A small spectrogram enhancement model, trained from scratch: arch unet, trained on synthesised sound scenes: up to three everyday sounds over a background.
Rows from block 5 of a small spectrogram enhancement model, named by matrix and row number. Each number is 128 + 32 x the weight over its row's rms, rounded and kept within 0 to 255. All counts start at 0. After the name is the row's rms in percent of the matrix's.
After each channel's rows are labels from the 100 clips, of 14848, where the channel reaches its highest value: "top examples" is what is common among them. Only what is clearly more common there than usual is listed. The data: synthesised sound scenes: up to three everyday sounds over a background.
# conv: 3x3 conv (model.decb.0.0.conv.weight, 256x512x3x3, each kernel summed), inputs 309-411

conv.43 101 [159 112 164  96 100 128 130 172 124 140 126 184 209  99 174 154 114 162 124 136  39 109 131 116  94 107  60  85 136 108 153 106  75 136 101 160  93 166 144 143 120 146 159 150  60 141  90  71 133 134 109 151 100 113 234 168 141 114 135  75  75 109 130  93 117 191 181 148 186 145 156 128 139 194 127 145 162 136  83 148 161 103 114  88  79 100  55  97 123 126 108 119 117 110  91 128 167 158 108 123 146 150 132]
top examples: snoring; first sound: snoring

conv.101 103 [161  69 126 136 186  98 149 122 127 234 133  32 148 153 101 127 158 105 101  84  77 140 157 105 163 161  71 173 122  65  70 142  96 154 132 152 126 134 102 166 138 145 110 131 109 138 137 121 117 159  80 138 160 124 131 151 188 125 143 122 145 123 120 118 124 137 166 146 200 190 109 138 176 169  86 113 156 148 133 156 172 102 142 133  86 161 196 111 130 207 130  38 195  72 154 179  84 140  56 101 162 164 142]
top examples: thin (high-pass); laughter; first sound: laughter

conv.205 102 [152  69 201 177 135  90 158 217 141 142  79  78 125  96 138  93  97 180 130 158 135 139  92 142 147 175 147 116 117 137 122  83 142 142 135 130 139 235  93  95 153  69  83  70 162 146  82 132  56 190 122 147 100 111 139 191 111 139 142 139 112 144  73  67  64 111  97 164  62 195 149  67  96  99  82  86 119 146 121 147 121 138 194 138 112 199 137 133  59 188 121 116 112 138 134  87 118  81 152 159 156  97 112]
top examples: wind

conv.195 107 [150 121 140 178 172  99 142 122 135 125 200 142  90 102 141  53 114  87 126 202 126 122  79  70 165  98 156  65 115  95 111  98 147 123 151 133 154 135 129 100 101 146  84 158 115  97 121  75 136 120  77 105  85 153  85 145  91 112 133  78 157 100 126 105 160 152  75  96 114 147 158 141  56 182 154  98 116 116  63 135 184 106  59 139 187  71 127  94 104 179 149 160 116 101 151 113 100  99 145 116 167 136 111]
top examples: reverberation; text has "room"; text has "reverberant"

conv.173 089 [136 150 104 114  38 124 167 106 150  99 109 134 134 179 132  99 128 115 122 166 153 192 151 135 103 133 131 156 108 121 174  90 141 133 126 108 108  65 131  96  98 105 133 152 102 155 141 145 155 146 113 112 156 100 142 133 105  91 117 141 201 169  51  64 143  59  79  82 113 149 114 133 146 140 111 137 166 125 159 176 150 164 197 196 119 222 141 150  97 156 119 158 145 148 188  64 111 136  57 141 169 181  87]
top examples: waves

conv.164 115 [133  94  72 138 201 128 255 121 126 134  86 125 161 182 109  92 131 156 213 156 122 140 118 131  73 130 128  99 130 152 173 116 141 179  57 132 137 142 145 107 122 168 115  75  84 158 126 122 185  68 136 138 132  92 113 127  93 134  89 123 158 122 111 136 159 131 147 184  80 117 108 108 119 139  66 126 185 183 236 196 155 120 201 112 133 136 199 186 144  93 170 213 151 180 193 219 177 123  90 115 142 202 202]
top examples: number of sounds: 1; background: none; door slam; first sound: door slam

conv.12 103 [129 174  87 104 105 103 122  97  87 156 122 124  96 138 123 139 158  84 108  97  38 128 115  88  84  86  49  67 125  93 119  91 110 111  99  85 132 101 125 124  83 166 106 105 109 108 141 110 110  96  94 115 130 148  71 138  66 105 121  84  74 113 134  75 168 104  17  84 197  65 116 177 109  98  46 129 106 178 185 157 124 134  98 117 142  84  57 144 205 149 177 184 154 150 126 119 157  89 158  93 132 169 109]
top examples: waves; vacuum cleaner

conv.153 090 [105 103  73 159 146  49 128  10 128 104  99 153 121 161 152 142 122  45 186 145 159 140 136 138 156  87 103  81 192 135 114 112 172 155 131 205 102 214 132  98  81 218 100 116 103 172  69 106  97 222 109  83 170  97  75 182 135  93  41 177 113 126 122 155 177 163 193  96 171 102 174  94 223 151  56 172 103 111 182 117  95  93 100 176 175 202 163 164  86  84  74 167 173 142 111 161  96 196 136 145 131 104  84]
top examples: snoring; first sound: snoring

conv.126 092 [173  99 172 214  64  80 159  93  92 137 188  92 166  86 184 133 102 163  83 111 139 112 151 115 147 160 104 119 150 139 151  98 128 125 119  84  69  87 106 108 171 122 124 172  78 145 214 130 159 103 104  98  31 131 150 142 184  94 144 146 171 148 156 181 149 140 143  89 153 106 101  55 159 193 148 114 157 112 134 146 186 121 116 148  99 100 156  91 152 170 117 204  89  84  95 112 130 103 150 110 136 137 179]
top examples: meowing

conv.56 097 [150 152  67 153 131 127  96  61 206  93 115 201 148 139 151 157 165  63 146 123 119 175 120  76 156 113 125 124  89 145 132 137 114  65 121 149 236 100 130 157 107 169 125 161  73 176 136 185 143 137  72 159 147 155 126 140  95 177 145 180 106 170 120 163 129 146 170 139 105 133 136 148 111 149 255 155 164 179 161 127 125 113 182 126 100  92 118 140 170  89  58 191 148  97  74 112  86 109 138 110 154 171 157]
top examples: waves

conv.253 096 [140 153 145  47 118 151  90 134  98 183 169 127 103 176  75 170 156  99  43 130 101  94 120  71  93 142  64 142 117 120 134 143 171 203  94  70 116 166 117 168  99 158 181 116  75 124 132 118 115 179 134  62 161 158 104 133 108  82 139 133 128 122 202  88  60 139 161 168 123 117 158 154 132 151 172 149 134 132 145  99 125  95 141  95 230  67 136 182 185 129 121  46 175 122 106 191 159 150 154 141 134 124 143]
top examples: background: none; laughter; thunder; first sound: laughter

conv.162 131 [122  68 133  88 116  90 112  84 136 148 152 205  34 132 145 111 107 177 115   2 127  76 143 117 120 131 117  95 160 108  83 168 134  80 121 160 216 110 139 122  99 183 103 102 148  86 128  61 127 163 103 156 136  69 137 123 102 115  96  78 143 129 190 137 115 116 136  78 189 121 137 103 103 109 110 114 119 151  60 137 126 157  69 117  35 118 102  85  71 127 150   0 134 100 103  76 124  76  80 171 125  84  56]
top examples: electric buzz

conv.17 087 [148 112 185 112 133 154 154 108  59 139 174 112 127 180 116 119  69 157 116 146 153  62  85 138 113 117 115 129 138 158 131 158 166 220 120 104  76 178 149 156 186  71 162 124  97 150 130 131  86 149 116 135 155 166 126 196  92 128 212 180 109 155 173 108 106 174 123 107 121  96  91 113 122 103 180 136  97  94 132 132 135 115  98 209 179 161 131 204 175 101  67  87  97 148 127 103 165 150 133 144 178 102 147]
top examples: helicopter

conv.250 083 [170 121 181  37 185 107 107 147  91 109 120  99 172 120 156 189 121  66  73 145 146 170  84 106 176 178 116 124 112 104 175 115 142 137 169 101 103 131  61 195 167  82 112 188 122 126 137 111 114 129 142 169 139 194 130 178 194 116 119  79  55 130 148 123 133 139 178  69 135  70 167 183 122 161  66  98 141 176  91 105 140  97 131  91 136 102 223  94 145 144 154 166 144 113 108 122 145 178 134 145 153  83 107]
top examples: meowing; siren; first sound: meowing

conv.129 122 [181  95  77 114 192 103 150  68 158  95  96  88 171  56  84 102  83  79  95  94 104 123 132  92 116 115 106 177 146  97 121 121 135  43 153 110 110  59 129 119 106 155  70 122  72  95 117 153 149 125  75  88 108 111 113 110  80 112 117 131 109 146  64 204 115  90 134 116 185 108 106  86 110  76 121 131 147 127 135 140 172 151 234 141 141 105 147 175 161 118 119 141 100 142 196 167 100  85  58 171 124 131 126]
top examples: car passing; first sound: car passing

conv.136 113 [126 131 149 144 158 173 189 130 120 245 110 111 104 114 101  32 131 160 107 108 101 124 152 166  69 137 226  97 127 102 113 172 142 157 185 165 159 171 234 116 145  75 181  70  72  79 131 142 124 112 128 140 157  88 155 112  21 131  98 108  99 136 140 110 103 136 145 112 102 155 116 185  99 118 110 139 115 135 102 127 152 184 116  43  69 175 105 105  83  78 143 144 138 157 136 173 154  85  93 173 137 133 180]
top examples: helicopter

conv.35 118 [ 98 142 136 112 164  65  99 104 167 183 151 159  83  94 125 173 131 137 128 178 112 157 142 180 152 127 123  98 141 114 101 130 107 107 137 113 135 169 125 124 128 157 113 143 161 138  90 157 183 123 102 124 136 157 142 120 102 107 143 100 135 128 153 185 130 130  80  92  98 141 152 178 223 108 131  87  89 133  55  52 151 153 214 118 182 155 116 177 125  77 177 156  49  65 175  92 162 132 128 129 114 156 116]
top examples: electric buzz

conv.19 120 [157 123  52 102 129 156  74  70  84 118 125 135  95 144 157 209 105 109 198 150 147 109 129 164 144 139 121 132  93 118  97 176 116 125 125 129 146 140 119 172 153 106 128 132 124 152  77  45 233 138 110 168 114 140 135  34  94 136 140 102  97 130 195  30 159 146 133 104 148 123  85  95 190 176 150 134 152 137  77  69 134 122 123  55 124 124  84  93 120 121  81 123  96  75 135 192  70 172 102 124 126 185 157]
top examples: reverberation; text has "room"; text has "reverberant"

conv.198 097 [107 171 100  91 131 216  99 127 195 117 133 170 171 136  87 116 174  73 177 120 165  96  79 111 196 161 138  88 199 145 189 114  90 148  90  58 118 176 120 104 175 171 127  87 113  74  69  36 155 173 133 110 149 122 161 150 191 122 127  97  81  72 102 117 161 107 141 156  72  83 109 133  85 114  96 117  94 156  72 141 182 132 147 105 174 153 131 109 160  94  56 106 113 159 126 125  84 159  84 101 147 123 107]
top examples: crickets

conv.69 085 [125 160 156  73 145 185 102  87 148 178  98 143 159 185  94 145  51 124 130 150  59 153 128 112 163 133 172 143 144 105 171 121  86 185 143 159 151 115 113 132 200 196 161 163 196 133 157 140 126 145 102 189 137 160 137 153 153 146 121  68 156 121 140 141 113 133  94 153  95 123 180 149 116 137 110 135 165  59  81 130 119 127 158 158  90 160 200 115 159 105 183 124  64 123 101 165 148 177 142  98 123 190 101]
top examples: background: none

conv.186 104 [103 155 132 138 111 155  93 120  88 109 116 171 168 150 138 149  73 146  88 185  72 201 120  98 152 121 139 111 122 152 129  81 134 128 153  77 148 160 145 100 126 104 122 148 138  92 139  77 212 198 109 171 159 143  47 131 132 144 138 163 150 107 105 139 160 135 112 127 127 155 158  73 156 160 108 122 122  70 109 136  87 165  83 175 186 127 133  93 116 137 150  62 154  89 160  42 120 150  91 143 152 168 165]
top examples: car passing; first sound: car passing

conv.26 101 [105 148  95 106 211 120 101 121 107 102 156 110  90 154 187 131 100 122 122 161 127 149 117 137  13 136  69 117 127 118 113  55  96 135 119 144 145 144 137  89 125  75 180 122 108  82 107 176 115 134 119 163  96  81  96 123 174  99 117  60  95 133 152 102  92  70 136 107 164 126  91 111 119 177 144 147 155 190  83 131 118 110 193 130 134  92  73 128 129 204 151 166 121 217 143 142 133 106 205 135  37 104 107]
top examples: crickets

conv.215 116 [128 138 126 148  92 173 131  57 165 105 102 120 134 115 139 123 163  98 108  56 135 102 107 125 136 142 161 134 110 154 157  26  83 154  93 105 105 147 139 180  87 106 168 139 137 162  61  63 183 185 109 152 150 119  83 117 112  92 107  89 109 152 160 136 206 146 139 108 112  45 147 130 127 223  93 170 201 128 188 122 127 120 132  97 208 133 159 114 201  88 109  76 176 101 106 129 119 147 164  78  97 156 163]
top examples: chatter; wind

conv.178 104 [157 141 101 118 153 138  78  91  72  65 161 175 133 110 117 176 117 141 134 119 152 115 150 131  87 140 167 154 166  61 148 120 162 104 193 157 153 157  90  96 149 156 137 120  84 113 140 126 100 108 136 144 120 193 183 174 158 135 156 200 190  78 147 120 113  89 147 102 136 142  97 154  87 150 163 124  59 144  26 127  45 105  81  92  42 170 124 126  92 100 100  72  63 117  84  91  63  56 152  78 129  81  79]
top examples: doorbell; first sound: doorbell

conv.27 100 [201 122  71 130 127 128 141 126 141 151 182 115 143 114  94 143 120 141 118 176 144 163  70 110 110 147 143 117 132 140 158 124  65 133  98 153 127  96 139 153 159 150 147 166  84  84 151 138 174 153  76 126 134  52 102  65 121 104 187 110 171  84  79 158 141  74 107 117 197 175 147 135 175 154 142  61 165 201 144 147 154 189 158 123  51  69 143 116 144 167 114  17  71  76 152 172 199 113 137 101  74 124 137]
top examples: thin (high-pass)

conv.18 096 [144 175 191  12 109 168 170 225 158 120 136 115 181 144 109 102 120 169 148  59  89 166 130  26 107  81 152 105 170  85  81 151 108 155 121 114 156 128 134 141 129 142 118 127  90 119 158  83  82 171 140 124  95  99 120 105 165 145 163 129 166  67 159 148 100 105 155  55 113  94 135 107 115 183  89 147 199 112 128  88 133 125  63 153 159 100 123  52 108 138 122 127 162  82  89 121 103  67 144 141  72 134  91]
top examples: muffled (low-pass)

conv.130 085 [ 28 198  53 110 146 114 118 135 153  59  92  89 136 182 163 154 113 129 193  36 116 133 144  75 158 110  92 115  94 107 115 147 116 101 205 162 172 152  99 129 118 126 195  85  97 122  76 165  93  81  72 198  99 107 105  55 181 118 115 190 123 144 149  67 124 106 109 124  43 103 139 155  81  99 114 146 133 157 192 138  48 124 162 117 157  82 114 119  73 116 175 159 191 103 120 104 126 103 126 124 121 109  93]
top examples: reverberation; text has "room"; text has "reverberant"

conv.252 099 [189  71  96 136 178  81 102 154 188 148 161 118 126 153 155 123 155  91 175 119 152  35 206 161 148 114 133 131 114 115  89 128  67  99 110 117 165 200 130 132 116  64 141 113 123 142  74  85 118 158 124  92  63 172 169 111 100 140 190  42 135 105 183 111 202 111 183 161 174 146 134  93 117 123 148 157  94 111 106 122  98 161 136 147 142 145 180 100 186 137 104 200 126  97 124 118 132 110 145  91 136 105 136]
top examples: background: none; creak

conv.29 103 [110  81  82 180 135 149 115 144 129  88 139 128 114 141  84  84 118 146 113 100  74 123 145 154 133 126 136 207 133 160 103 148 117 108 153 100 151  90 102 137 107 139 172 127 158 144  98 159 148 114 122 109 191 149 166 141 116 134 122 101 161 120 165 186 102 172  69 143  89 122 155  68  88  74  82 154 121 153 177 158 176 179 160 127  96 138 158  97  88 107 110 135 105  85 104 106 128 162 134  81 136 172  94]
top examples: crickets

conv.157 098 [103 140 161 159 116 155 152 128 158 120 130 129 158 241 162 134  99 153 221  29  97 129 149 113  96  79 203 133 141  86  70 138 129  81 160 126 147 149 200 151 120 173 132 133 111 146  94 154 152  61 133 169 129 164 117 163 144 117  94 169  92 162 136 112 146 137 127 146 146  48 134 198 166 178  80 147 239 160 199 192 169 162 137 159 166 141 152 105 114 166 169 243 133 150 177 166 152 101  81 162 149 206 157]
top examples: number of sounds: 1; background: none

conv.151 122 [ 69 126 133 117 154 117 107 160 111 174  87 153 118  36  78 101 168 158  75 134 121  88 110 138  87  89 184  82 206 132  57 155 127  92 142 130 132 143 120  86 102 117 126 129 149 142  70  67  88 120  71 118 129 183 138 149 104 123  66 133 108 107 149  41 139 116  62 105 160 109 136 129 169 103 145 113 184 181  47  99 124 118 158 103  97 143  90 163 144 115  65  20 158  81  90 168 140  96 157  92 150 150 131]
top examples: waves; vacuum cleaner

conv.199 095 [ 97 121 161 113 128 129 181 105 204 171 115 144 103 135  86  78  89 149  99 118  56  86  98  83 141 103 101 135 116  73 105 130 150 178 109 104  92 121 109 144  85 176  67  34  80 106 162  60  83 133 135 174 132 104 111  82  81 112 197  57 115 152 107 157 161 122 149 142 198 141 100 142 143  97 123  81 140  90 129 153 135 138 186 157 135 158  91 129 196 168 118 124 121  93 126 181 175  99 162  58 146 129 106]
top examples: snoring

conv.236 111 [195 142 121 112  93 149 188 119 117 190  67 124 192 110  91  95 140 131 162  98 128 147 160  98  83  96 155  90 191 118 174  98 142 131  44 183 108 140 127 134 154 175 136 151  77  96 132 131 124 110  93  92 102 139 124 158 166 129 151 217 164  69 117  18 114 125 149 189  83 130  89 186  90 183 121 103 177 135 175 140 158  82 144 150 116 207 110 135 114 169 170  21 119  77 155 191 152  96 173 157 100 125  49]
top examples: chatter; speech; first sound: speech

conv.185 101 [ 92 159 131 178 212 193 145 110  45  98 181 188 150 182  90 123 103 151 117  58 155 169 133 106  99  76 143 139 191 157  97  91 152 153 188 154  75  94 164 234 145 138 139 162  94 123 129 109 166  24 117 110  96  98 170  89 141 151 148  90  81  86 201 108 134 118  59  80  68  68 147 138  78 158  72 181  75 138 157  92 121 125 123  87 139 137 166  47 137 129 143 194 148  68 100 129 166 109  97  98 122 133 111]
top examples: chatter

conv.54 096 [ 58 122 139 110 115 121  93  64 106  75  88  72 170 127 152 108 150 139 186  89 168 151 183 153  75 113 120 154 165 105  88 135 126 106 198 173 104 211  80 148  92 107 136 154 156 155 122 149  99  83  54 101 120 140 129 113 214 152 121 150 106  96 150 192 105 133 133  64 144 127 110  36  32 183 135 122 172 143 173 111 137 150 153 187 150 139  71 145  72  97 120  45 111 190  66  82 130 117 145  96 173 112 145]
top examples: background: none

conv.155 088 [103 129 165 101 100  98 186  57 127  99 157 191 116 174 110 155 134  96  81 123 152 121 151 130 121 139  82 114 104 146 151 150 115  77 101 128  88 209 125 126 180 167  29  93  88 160  55  76 178 183 179  68  90 142 132 113 119 121 124 147 138  88 165  95 133 142 135  72 111 185  74 108 133 152  64 160 214 119  86 155 123 240 201 164 108  73 194 112 135 178 124 130 123 129  58 127 137  98 118 108 130 111 135]
top examples: howling; laser zap; first sound: laser zap; first sound: howling

conv.28 085 [123 125 165 153 138  66 128 194 215  66  86  58 210 115  83 156 125 135  97 163 168 136 152 122  89 124  61 130 160 127 117  35 142 118 168 131 142 163 130 157  89  94 125 115 165  88 156 115 142  97 108 119 154  84 110 134 109  67  88 159 146  59 130 151 164 101 129  83 112 161 110  77  77 141 115 101 141  99 148  82 124  88 137  85 120  94  82 150 138 142 164  93 166 143 151 144 183 187 118 115 154  84 103]
top examples: howling

conv.102 109 [ 96 142 176 164 131 112 116 105  96  89 216 146  70 129 142  56  68 202 116  67 112 121 124 128 134 163 166 129 191 149 115 136 108 173 139 189  80 156 143 136 149 119 129  81 183 114 138 150 187 146 171 135 126  58  95 116 129 103 152  90 147  86 126 135 114 155  85  27 188 114 135 174 171 126 106  96 126 224 196 142 149 166 189 182 133 186 101 158  70  41 159 137  97 116 127  96 124 145 164 148 128 185 165]
top examples: doorbell; first sound: doorbell

conv.96 107 [152 180  68 119 128 129  71 159  95  88 118 122 135  96 133 145 113 135 133 129 137 211 180 162 139 196 165 105 115 135 116 155 147 133 117 168 128 143 139 168  98 133 149 182  98 127  41  82 158 150 115  73 131 146 152  96 120 126  98 102 173 188 145 162 177 159 194 128 151  95 164 143 197 133 120 125  84 137 107  91 171 145  92  76 151  90 131 105  95 115 155  71 189  95  68  94  98 138 158 111  82 119  95]
top examples: wind

conv.87 113 [159 107 111 142  87 100  81 130  92 141 108  90 131  98 129 176 139 118 134 135  87 127 172 186 146 114 122  77 156 133 103 163 138 113 144 130 131  75 155  96 152 141 183 101  82 114  62 192  99 122 178 136 141 156 188  96 141 153 196 159 163 148 153  99 129 122 110 105  69 131 120 120  98 104  80 167  90  81 119 150 138 100 205 162 140 171 109 169 135 158  91  76 139 114 175 146 147 178 110 154 159 122 117]
top examples: waves; vacuum cleaner

conv.78 101 [129 142 119 144 131  67 124 136 142 110 144 111 137  97 115 122 178  95 202 128 240 157 133 148 175 143 100 127 135 209 226 181  55 170  89 101  47 195 200 162 166  72 180 133  53 119  63 100 108  89 136 181 122 130 206 141 193 140 130 130 115 172 164 155 161 132 188  72  62  85 197 142  43 196  63  97 135 105 111 134  81 135 142  72 150 131 158 206  75 135 107 139 148 149 135 137  96 104 132 101 164 107  98]
top examples: muffled (low-pass)

conv.145 093 [ 63  76  78  60 132  99 122 103 119  98  56 124 113 133  88 155 150 112 143 104 168 155 202 175  96 147 221 185 148 145 142 117 122 118 183  99 130 153 130 109 164  96 150 142 101 154  55 186 179 136  93 144 112 171 194  79 106 128  85 144  99  97  80 119 139 123 127 118 184 158 188 153 129 206 128  62 169 209 191 174 142 133 188 143  74 166 201 187  73 108 218 160 159 174 211 127 113 119 148 143 130 168 180]
top examples: number of sounds: 1; background: none

conv.209 098 [139 136 108  80 106 121 104 181 109 152  63  99 178 192 106 115 137 135 137 111 110 133  77  89 122  97  64 129 172 167  96 144 104 151 130 162  74 126 139 132  81  88 122 101 171  61 150 101 151 134 158  95  76 137 109  60 122 106 123 202  79 110 172  99 126  73 138 133 229 127 138 128 170 103 186 177 146  78 100 164 149 212 196 167 100  87  70 152 106 210 158  90 103 160 129 127 126  78 105 139 206  97 110]
top examples: thin (high-pass)

conv.20 097 [119  92  85 229  33 209 109  58 182  81 167 119 207 197  76 130  85  68 189 145 127 136 144 128  87 122 179  76 106 205  95 155  78 170 115  75 111 102 198 127 146 119 178 171 118 150  76  96 153 150 101 106 104 192 159  60 103 138 111  87 128 142 203 153 138 168 113  71 137 151 102 124 105 159  89 193  30 127 137 139 164 166 126 149 141 204 100 200 138 211 127 144 145 109 169 112 126 118  95 149 163 127 149]
top examples: background: none

conv.139 102 [158 109 100 204 149 142  74 155 160 132 133  95 124 136 101 155 111 129 169 163 165 110 136 153 139 163 145 141 125 120 111  52 106  45 138 133  98 189  97 159 173 160 138 108 150 151 195  73  47 136 146  81  62  79 116  87 166 101 188  52  94  74  72 143 134 189  84 115 164  91 127 131  58  94  66  57 147 102 143  89 141  64 180 119 130  94 103 177 124 108 151 149 123 112  87 117 116 102 119  61  91 128 114]
top examples: muffled (low-pass)

conv.147 116 [121 182 117 164 139 169  38 129 129  99 144 114 122  33 122 111 135 146  41 116 168 137 131  83 134 108 146 166 123 120  86 156  91  77 181 135 112 215 124 140 104 109 135 141  85 101 157 131 127 127 126 129 136 155  83  87 131 107 120 133 153  86 121 139  74 148 129 115 155 143 117 114  68 135 156  90  43  67   0  55  45  92  90 117 167  35  39  82 127 140 100  79  65 140 121  90  87  86 119 112 143  77  38]
top examples: glass breaking; first sound: glass breaking; door slam; first sound: door slam

conv.166 110 [152 183 165 153 166 106 123  96  94 152  81 170 119 158 137 166 218 127 143 124  91 126 116  60 160 124 182  62  85 154 134 171 118 114  94 167 130 138 128 148 137 110  92 118 137 107 164 127  80 162 123 142 165 122 103 172 174 140 156  89 159 138 148 182 155 158 155 102 191 135 149 140  49 120 140 132  53  96  85 102 151 135  30  55 191  82 107 126 163 113  76 110  91  81 129 159 149 146 136 161 128  79 123]
top examples: stream

conv.93 096 [ 73  94 152 126  95 105 157 112 128 121  93  90 118 153 105 102 102 125 138 136 152 157 144  48  63 124 110 165 197 124 149 123 123 162 111 164 148 178 131 157 110 139 180 141 120 196 158 183 119 116 121 165  89  63   2 157 151 125 106 198 163 110 133  75 132 153 118 121 102  72 104  99 157 171  95  62 107 125 175 143 149 107  92 142 182 101 120 195  96  97 112 142  89 157 108  77 177  83 123 124 141 103  75]
top examples: snoring; first sound: snoring

conv.249 121 [151 144 129 129 104 166 143 127  98  31  80 154 123  84 139  94 144 117 133 107  44 116 184  42 120 134  99 116 139 127 113 102 135 153  49 112 146 172 151 151 144 150 150 101 121 117  85 135 110 115 141  96  75 107 128 160 141 148  93 124 109 117 165  60 110 128 149 182 119  72 124 176  93 188 124  86 118 183 207 161 102 123 136 162  96 128 150 118  94 173 115  48 154 116  92  77 141 122 141  93 134 118 164]
top examples: crickets; chatter

conv.230 087 [ 67 120 104 226 163  52 138 102 136 103 157 145 133 106 195  59  82 127 175 126 100 118  92 128 105 149 157 188 182 137 114 183  99  95  92 222  44 131 156 174 155 131 178 127 119 148  61  97 146 145 129 114 105 125 123  74 149 155 150 150  46  96 139 147 143 165 148 180 131 135 147 156 138  83 158 134  80 159  88 132 123 146 106 165  30 107 129 118  66 107 137 173  75 148  93 111 154 138 109  96 135  99  76]
top examples: reverberation; text has "room"; text has "reverberant"

conv.81 093 [127 139 180  95 135  89 142 163 126  84 220  76 157 112 121 105  80 153  99  85 157  71  84 163 123  86 179 111  68 146 128 130 177 138 133 140 125  83 153 110 150 176 126 125  72 119  66  72  96 102 170 100 167 135 159 133  89 177 143 119 170  94 189 199 121 134 113 144 184 136 115 142  43 156 155 154 162  79 142 159 140 140 155 142 186 147 190 158 104 177 151 169  59 187 111  44 124  54 146 155 186  92 132]
top examples: glass breaking; first sound: glass breaking

conv.39 100 [139 117  70 110 213  73 125 124 119  91 103 104  76 115  92 146 193 131 151  95 143 155 128 118 149  92 115 213 145 138  84 133 112  84 149 121 158 101 144  99 117 137 127  76 145 123 126 142  96  89 133  88 200 161 113  57 113 143  77 101 178 146 101 104  93 121  70  93 171 143 109 112 160 106 150 172 147 153 161  99 112 120 122 148 133  86  50  99 105 181  63 114  92 122 116 204  82  87  40 148 132 122 152]
top examples: car passing; first sound: car passing

conv.38 093 [236 128 183 184 175  73 170 161 119 119  89  83 165 215 161 171 137  95 147 113  84  82 116 136 109 119  87  81 134 114 120 160 159 150 101 119  91 151  90 184 109 168  98 111  86 111 184 123  96 170  93 138  62 116 150 146 134 123 154  75 165  67  64  69 100  93 115 146 125 196 115 112 169  97  74 125 132 164 125 151  49 173 143 157 170 105 165  59 164  95  39  76  99  98 120 153  90 113 115 165  86 193 151]
top examples: wind

conv.203 115 [ 74 149 135  52 202  55 127 126  20 156 126  88 161 197 129  98  71 114   0  81 123  47 139  89 142 136 152 123 146 127 125 133 126 235 124 112 145 115 134 128 197 124 114 128  89  72  35  70 136 137 111 165 131 156 157 186 195 128 156 125 101 112 184 126  99 159  93 128 136 107  83 103 134 173 213 137  84 156 143 128 139 142 181 152 171  74 103 189 155 160 100 123 118 124 140 169 159  83 129 144 136 127 123]
top examples: helicopter

conv.116 107 [225  24 117 123 148 105 130 119 128 149  82 141 147 141 121 136 139 102 158 128 161 113  75 133 155 135 125 172 126 181 169 110 152 124  38 153  60  90 118 117 131  95 136 175  77  94 109 110 136  97 113  98 127 105 181 102 152  77 180 110 154 102 136 163 145  87 157 173 182 130 129 148 172  95 161 174 167  73 121 125  77 112  59 147 199  76  99 147 150 164  65  70  97  59  83 115 162 132 185 102 145 168 138]
top examples: stream

conv.177 106 [ 87 109 151 124 203 113 134 135 134  66 163 131  92 145 152  78 169 133 141 138 184 109 127  92  83 104 212 213 117 129  99 140 118 162  61 125 173 175 139 119 150 146 151 151 113  71 102 173 129 120  95 155 116 199 109 118 164 128 139  84 121 141  94 125 149 179 135 117 110  89 150 150 109 128 143 159 154 167 163 127 132  86 148  99 173 106 176 129  96  47 108  75  92  92  92  84 167  75  98  66 149 165  70]
top examples: footsteps; applause; first sound: footsteps

conv.9 089 [108  85 151 140 189  82 152 101 130 106 119 196 121  97 118 149 143 124 208  42 131 135 135 121 112 156 170 140 192 159 119  74 147 129  41 106 135 151 143 104 119 148  63 150 152 180 112  38 121 142 151 128 112 115 174 176 112 151 107 133 130 160 147 161 130 160  83  73 182 104 143  80 163  84 136 176 118 199 188 176 168 160 179  95 123 112  99 122 103  94  71 177 138 107 117 197 135  55  76 149 191 123 127]
top examples: electric buzz